From a checkpoint of a small text-conditioned image diffusion model.
Model: 10M parameters, 32-pixel images, text encoder activation gelu, norm layernorm.
Rows from block 5 of the denoiser of a small text-conditioned image diffusion model, named by matrix and row number. Rows with one number belong to one channel. Each number is 200 + 30 x the weight over its row's rms, rounded and kept within 0 to 999. All counts start at 0.
After each channel's rows are labels from the 100 images, of 14976 (inputs lightly noised), where the channel reaches its highest value: "strongest on" is what is common among them. Only what is clearly more common there than usual is listed. The data: dead-leaves pictures: piles of overlapping shapes. In brackets: how many of the 100.
# convs0: first 3x3 conv (model.mid.2.convs.0.weight, 128x128x3x3, each kernel summed), inputs 64-127
# convs1: second 3x3 conv (model.mid.2.convs.1.weight, 128x128x3x3, transposed, each kernel summed), outputs 64-127

convs0.98,244,210,206,210,235,199,174,274,197,203,179,185,221,187,208,150,154,207,221,240,217,204,187,183,194,203,205,160,179,279,204,199,259,205,259,200,215,185,169,180,221,183,178,221,201,264,200,237,189,194,137,181,179,242,243,204,188,223,219,198,210,263,161,222
convs1.98,183,201,188,230,178,244,240,201,173,201,173,188,187,169,210,218,199,192,177,166,243,139,210,183,232,206,163,177,241,174,203,282,151,178,188,178,137,185,178,176,206,197,243,145,238,184,215,193,172,174,183,215,199,220,206,200,210,169,198,159,161,158,221,209
strongest on: shaded (84); large pieces (68)

convs0.40,162,184,196,158,220,190,223,237,213,238,179,230,179,148,178,210,186,233,156,187,196,175,201,198,220,203,206,182,257,197,195,178,251,207,241,177,194,232,195,186,198,147,151,159,167,158,200,188,209,189,226,222,200,212,172,222,262,162,235,216,228,249,154,161
convs1.40,203,154,243,203,232,154,181,176,144,186,221,199,220,164,189,219,152,189,192,149,247,178,254,236,184,199,218,207,143,169,274,200,226,226,194,252,172,181,179,150,200,201,196,227,241,231,215,212,161,237,202,214,216,185,175,215,207,236,184,156,220,191,217,182
strongest on: shaded (100)

convs0.124,213,231,252,187,198,209,182,169,195,240,204,191,179,172,193,202,191,147,174,219,193,187,221,215,177,166,172,220,222,196,160,232,201,204,199,232,232,222,167,185,190,202,204,218,259,224,207,152,210,200,208,194,181,179,216,215,194,218,158,265,224,224,243,206
convs1.124,143,199,119,209,223,197,173,229,190,178,161,172,226,268,211,216,220,230,188,199,201,270,235,227,264,192,196,208,178,203,190,187,173,195,215,207,160,219,198,233,164,212,229,199,176,168,202,211,166,206,219,197,183,226,188,210,211,186,210,133,185,219,184,176
strongest on: shaded (100); grey (36)

convs0.59,226,219,235,209,165,210,298,207,175,230,205,215,239,177,197,257,219,174,184,226,196,164,245,222,270,209,214,223,180,203,195,159,193,180,215,128,206,187,183,223,184,213,202,151,176,257,222,216,210,190,211,215,217,181,242,176,225,209,256,203,223,233,170,226
convs1.59,185,187,183,201,207,196,189,203,210,171,177,232,190,230,226,134,221,189,198,187,239,233,151,216,146,202,237,202,193,243,204,224,190,178,197,254,185,200,205,157,215,238,226,218,204,160,230,203,155,216,232,198,195,151,188,248,211,253,144,207,167,175,170,158
strongest on: shaded (97)

convs0.127,172,205,201,211,173,197,136,140,191,197,256,228,215,206,213,171,252,260,216,204,239,197,178,209,160,258,207,180,182,172,197,172,176,146,172,231,209,177,191,219,251,186,235,202,202,247,199,240,175,204,205,180,173,252,216,179,224,160,217,199,209,264,204,231
convs1.127,216,190,142,158,212,203,189,197,224,259,181,218,224,185,198,234,186,101,232,211,197,186,185,149,192,192,234,186,196,199,198,230,205,206,235,147,220,173,247,205,233,188,195,217,198,172,169,152,226,187,204,199,213,172,183,206,174,240,178,234,253,184,214,195
strongest on: shaded (98)

convs0.94,188,180,196,191,165,235,208,219,165,175,155,221,231,219,213,205,185,169,202,234,180,206,199,217,262,196,179,172,141,186,195,187,225,172,173,196,157,244,257,217,238,242,240,225,207,186,188,200,133,177,218,237,153,160,276,221,209,150,193,207,239,203,204,225
convs1.94,205,173,227,224,249,172,201,155,259,213,157,198,198,167,206,197,261,212,224,157,232,255,240,250,111,216,203,246,214,239,158,184,242,230,206,233,253,162,185,219,209,199,180,231,244,227,240,231,204,227,237,207,221,175,176,185,226,196,211,185,169,219,185,255
strongest on: shaded (100); mixed sizes (62)

convs0.53,198,205,140,224,184,267,234,197,239,157,242,175,156,205,216,199,141,248,216,251,185,194,218,212,162,169,217,234,219,200,223,217,163,229,223,141,200,179,207,216,214,277,241,162,214,132,182,207,246,208,212,187,206,252,177,219,168,180,176,193,201,229,202,184
convs1.53,206,212,186,173,216,205,193,157,169,231,183,179,211,218,175,230,192,172,213,212,218,207,198,217,248,211,220,177,196,227,174,225,233,196,235,204,197,147,225,204,190,224,226,201,198,237,188,190,210,117,203,201,186,156,214,207,177,241,217,198,214,178,251,137
strongest on: large pieces (100); shaded (98)

convs0.96,206,208,134,213,199,195,175,219,197,185,178,144,188,198,150,191,181,221,241,185,233,217,182,183,159,139,212,194,202,147,230,190,135,233,209,183,199,161,153,206,200,172,268,189,205,205,204,228,225,183,177,201,180,204,190,262,185,222,211,186,223,260,229,240
convs1.96,186,232,181,186,218,232,225,172,225,186,226,199,195,186,194,234,173,149,167,217,191,187,159,145,280,228,165,203,247,178,155,220,205,227,203,252,170,143,179,191,212,248,186,173,272,247,206,202,191,227,162,209,235,235,204,179,236,163,168,203,175,171,208,166
strongest on: large pieces (97); shaded (88); ring (60)

convs0.109,200,208,234,163,210,157,180,247,236,191,185,151,172,158,189,132,192,204,208,196,198,211,198,208,230,174,160,184,211,184,162,235,160,207,212,229,187,146,207,189,170,152,211,185,189,154,193,210,217,161,207,161,168,180,240,210,196,192,224,186,188,150,173,188
convs1.109,238,195,184,249,183,215,192,156,214,195,231,189,207,239,226,237,204,208,169,262,192,214,208,157,148,268,208,214,182,201,180,169,158,182,165,188,235,219,209,206,167,224,161,158,210,210,183,191,162,202,208,169,226,220,252,209,201,179,169,206,233,249,183,188
strongest on: shaded (76); grey (34)

convs0.10,153,132,185,190,153,179,178,196,171,225,186,216,216,226,207,187,227,176,193,177,222,229,188,201,174,217,197,185,121,193,193,195,177,252,216,201,176,182,162,207,230,175,182,183,218,231,233,161,179,201,183,191,251,207,180,201,197,236,180,220,200,213,179,250
convs1.10,203,204,186,182,203,141,219,263,186,215,232,189,145,165,159,180,220,183,241,259,191,212,239,213,234,217,180,205,246,203,223,228,191,195,200,210,201,216,206,156,203,217,131,178,216,220,174,193,248,223,193,176,203,228,147,249,199,181,198,176,204,198,224,187
strongest on: ring (93); large pieces (84)

convs0.49,213,190,207,145,194,183,186,212,246,144,132,180,187,226,211,186,183,238,250,184,185,194,178,149,161,179,217,158,131,178,201,196,189,234,172,240,160,170,212,217,190,195,287,201,207,178,201,189,208,179,214,190,174,216,177,169,219,201,208,176,208,210,240,224
convs1.49,159,218,170,201,206,224,221,261,195,244,268,211,187,170,155,213,201,157,192,204,168,250,187,212,235,221,173,166,234,218,221,205,181,202,168,189,192,185,179,163,234,229,129,200,206,226,210,223,225,184,157,178,226,221,163,239,174,172,140,233,198,188,215,202
strongest on: large pieces (98); ring (64)

convs0.29,159,231,186,205,189,205,198,190,206,227,159,183,219,169,204,211,257,150,185,215,182,200,223,209,208,205,218,163,199,181,195,176,195,164,188,217,233,162,190,198,247,213,162,180,156,207,202,227,178,157,240,192,152,212,249,234,156,177,175,233,189,218,148,276
convs1.29,162,178,212,146,199,198,202,214,191,184,184,179,189,190,224,147,174,276,183,186,223,245,248,218,183,242,246,203,225,175,199,210,234,239,212,226,212,227,191,181,213,196,265,206,194,229,236,191,215,235,221,218,264,213,141,195,228,219,195,195,196,170,232,197
strongest on: shaded (100)

convs0.86,256,217,164,170,173,208,154,179,215,204,226,214,167,226,187,163,203,183,244,168,189,197,152,200,213,224,156,184,207,181,233,210,191,189,183,160,188,181,190,204,185,184,162,179,125,168,216,221,187,229,227,198,255,153,186,219,186,224,237,183,194,188,222,244
convs1.86,174,248,203,224,213,189,224,255,191,177,137,204,228,181,270,177,238,214,197,201,207,162,198,193,168,174,218,218,230,190,169,163,236,169,231,161,189,227,182,224,131,216,224,216,232,182,199,185,193,210,124,229,216,211,216,215,215,228,219,137,188,254,236,215
strongest on: mixed sizes (63)

convs0.65,127,188,250,174,235,236,217,131,199,219,216,217,227,230,192,262,202,158,212,184,180,172,192,149,279,236,215,208,193,186,172,222,234,168,164,196,162,194,190,133,192,181,219,192,208,172,205,252,182,229,196,210,177,203,179,200,122,196,228,218,187,225,248,227
convs1.65,232,179,203,214,221,191,189,219,163,182,221,215,216,137,207,184,219,175,187,174,199,190,220,245,133,143,145,192,220,216,221,147,191,216,205,219,300,214,215,204,199,205,183,259,205,231,223,218,169,170,193,190,232,173,188,198,220,163,141,197,229,167,180,186
strongest on: shaded (85); grey (55)

convs0.51,167,145,146,197,206,211,143,181,232,207,200,144,231,177,227,198,151,200,164,172,163,221,173,196,182,184,195,197,193,196,204,267,200,191,172,250,171,212,227,232,165,179,214,159,227,183,201,190,173,181,190,203,233,255,208,162,198,217,225,216,226,221,179,188
convs1.51,211,209,242,192,188,195,209,172,196,212,132,198,239,250,190,202,182,189,181,265,192,221,223,188,230,198,226,220,154,208,175,144,233,252,184,184,243,207,173,165,193,203,232,231,148,204,245,234,193,169,218,206,171,205,180,139,236,222,165,153,151,186,197,220
strongest on: shaded (95)

convs0.14,202,191,169,201,168,210,188,216,222,156,170,148,224,169,192,207,201,195,204,249,192,208,264,165,187,230,197,213,169,176,204,260,185,163,227,202,185,230,191,236,169,169,178,197,220,219,187,240,271,207,228,186,176,180,221,246,166,157,218,212,185,167,194,202
convs1.14,160,149,209,194,215,208,194,158,187,186,189,178,189,278,251,173,198,222,241,145,155,182,151,177,206,189,225,182,205,197,149,237,215,271,149,202,185,160,207,254,223,227,225,172,182,210,224,165,151,186,196,256,210,201,202,181,202,242,219,190,280,198,190,156
strongest on: large pieces (89); flower (46); star (31)

convs0.78,216,203,243,203,182,205,253,227,181,193,153,166,220,207,195,206,131,216,204,258,141,138,247,161,180,200,203,187,230,200,139,177,176,247,254,220,157,231,125,182,182,242,258,198,202,221,183,203,236,178,235,199,203,193,197,250,205,187,167,184,192,224,167,158
convs1.78,183,202,138,186,214,233,180,243,174,258,199,197,150,167,236,180,240,219,229,143,261,239,198,164,212,166,171,199,206,154,214,247,235,231,161,242,181,176,217,210,184,192,178,172,219,162,246,177,183,237,175,213,201,221,207,251,220,196,237,222,187,220,244,155
strongest on: shaded (100)

convs0.2,226,164,183,150,192,180,160,205,172,215,254,212,165,289,204,185,212,180,179,165,203,170,160,162,235,213,182,215,203,216,227,160,217,204,221,145,186,223,237,266,217,184,278,192,149,205,258,196,228,175,158,223,216,171,149,187,223,217,207,142,186,189,176,164
convs1.2,167,220,180,216,214,200,195,165,208,172,172,199,216,139,187,196,192,215,197,233,181,239,239,208,158,183,170,203,203,206,221,233,149,173,178,252,223,122,151,147,158,227,100,184,259,197,191,166,190,203,213,191,148,163,197,233,200,172,221,237,177,228,240,222
strongest on: large pieces (64); ring (33)

convs0.13,194,254,165,205,216,198,176,174,188,197,211,203,221,224,210,248,245,174,184,261,220,216,191,241,231,168,153,250,218,187,156,178,202,195,179,189,182,224,248,167,208,166,232,185,220,208,195,159,231,178,230,225,162,211,270,210,147,180,170,190,214,227,226,243
convs1.13,210,164,169,243,234,219,198,160,243,186,169,214,201,204,181,248,223,179,200,180,229,252,176,195,140,160,171,218,198,240,167,182,191,235,233,213,190,200,157,194,207,209,212,147,201,174,229,188,176,203,172,219,161,222,162,204,229,184,175,203,204,236,202,174
strongest on: shaded (100); small pieces (79)

convs0.70,228,185,215,194,213,198,242,298,180,228,174,198,208,171,202,170,224,210,146,210,220,200,256,204,161,152,192,216,201,208,186,212,220,194,215,204,283,215,194,190,181,238,136,172,237,185,220,204,168,193,163,175,175,153,246,240,218,255,249,206,175,192,186,186
convs1.70,222,244,211,182,163,218,209,133,205,185,220,239,234,228,153,202,204,150,162,178,186,190,155,242,226,248,237,181,204,184,184,215,243,188,223,186,178,206,218,194,182,139,173,246,171,216,158,218,224,220,220,163,212,217,197,189,218,205,167,201,236,150,183,206
strongest on: shaded (95); dark (34)

convs0.31,181,205,247,189,179,234,181,158,215,221,219,231,225,169,193,228,214,161,210,131,212,204,209,201,231,188,192,190,104,213,180,209,255,228,164,159,258,227,193,224,180,208,193,199,196,183,239,222,243,188,172,216,226,179,240,245,211,187,150,167,192,210,178,179
convs1.31,223,230,173,176,176,198,274,183,146,193,171,172,169,172,181,202,212,189,222,188,179,221,171,207,197,184,192,184,210,203,197,192,146,188,226,227,160,146,242,205,244,130,245,230,196,251,183,231,161,186,224,165,186,168,179,140,247,221,249,225,195,169,192,199
strongest on: shaded (98)

convs0.80,176,171,199,241,181,182,208,142,229,245,211,128,184,144,179,184,190,230,190,171,148,202,223,203,165,197,194,215,248,231,210,220,234,178,264,130,213,184,239,183,203,180,204,217,160,221,203,176,208,191,209,226,221,204,207,180,224,186,185,204,210,250,144,185
convs1.80,231,197,199,165,191,219,227,260,121,229,209,223,172,222,199,189,220,200,219,139,184,175,201,177,254,161,165,199,211,173,170,174,173,201,201,261,165,232,149,244,170,194,156,177,200,160,204,220,176,170,228,177,215,143,192,161,182,236,216,184,175,156,256,227
strongest on: shaded (99)

convs0.88,186,177,156,200,149,204,183,162,143,211,244,190,181,174,214,207,202,245,203,187,178,223,188,213,221,186,190,255,234,204,181,253,176,189,136,140,170,158,278,207,151,226,180,164,197,176,176,228,152,182,228,235,192,146,218,199,165,183,218,231,212,216,222,188
convs1.88,216,221,283,226,227,203,227,213,228,175,189,155,224,198,253,179,202,162,253,213,197,214,214,182,103,156,212,205,146,156,206,130,228,193,185,239,271,182,194,208,180,219,206,159,185,256,225,175,195,213,206,169,212,177,206,211,227,171,232,202,143,216,215,211
strongest on: shaded (92); small pieces (78)

convs0.121,235,210,198,237,244,211,187,143,191,187,193,191,224,193,196,237,230,162,238,235,222,230,191,175,183,196,259,266,192,201,214,181,242,168,235,215,200,251,221,146,190,227,179,206,280,181,202,184,201,227,206,214,172,166,199,228,232,238,193,266,201,198,181,231
convs1.121,209,234,188,178,188,187,161,198,158,197,235,225,184,199,197,177,183,158,230,208,162,200,229,180,193,229,153,169,175,245,192,188,157,262,176,190,203,154,186,211,204,231,294,196,198,223,178,196,171,198,200,199,179,204,180,192,162,173,194,147,198,262,242,197
strongest on: shaded (80); grey (38); dark (34)

convs0.11,199,141,227,192,213,204,167,202,181,225,219,159,224,167,193,185,191,197,207,214,190,138,213,183,183,199,218,229,238,217,128,221,177,190,177,167,222,194,202,254,152,170,213,180,219,225,206,161,201,221,182,210,159,190,237,209,169,207,167,219,269,215,149,181
convs1.11,185,189,201,192,230,150,201,249,209,196,209,198,182,174,177,230,253,168,204,198,238,277,198,184,175,255,202,183,256,160,180,190,116,209,211,249,146,195,197,174,217,187,191,167,179,185,186,240,173,232,210,190,237,252,212,176,189,209,251,244,207,168,212,188
strongest on: shaded (99)

convs0.66,174,266,137,211,196,177,228,200,215,178,156,197,239,184,214,193,193,173,178,201,214,205,189,225,168,208,252,207,208,206,199,220,198,193,207,173,195,185,157,185,161,213,198,173,210,240,189,181,196,165,243,210,224,155,203,206,180,223,176,192,181,192,213,141
convs1.66,200,197,231,226,148,237,197,195,137,189,207,153,170,251,233,200,191,201,185,204,154,165,190,169,234,191,184,223,238,146,170,160,200,207,180,259,189,243,184,211,214,209,262,210,172,135,191,228,178,265,186,189,181,227,213,217,162,197,209,193,222,258,213,196
strongest on: shaded (99); large pieces (64); vivid (41)

convs0.61,159,203,215,200,217,181,209,210,175,219,182,209,237,169,173,164,199,207,194,200,152,246,203,192,151,225,219,200,229,230,180,243,199,213,207,176,199,213,165,216,185,128,181,184,246,198,197,157,230,212,254,190,164,211,220,165,273,191,171,226,193,238,161,211
convs1.61,222,166,196,213,236,186,173,231,194,187,181,176,173,221,225,154,206,180,229,206,237,241,201,206,284,214,202,219,226,170,180,167,187,244,217,213,207,165,223,209,177,210,223,220,192,231,193,208,240,145,172,254,210,186,179,200,147,166,230,168,186,177,233,202
strongest on: shaded (100); small pieces (65); flower (40)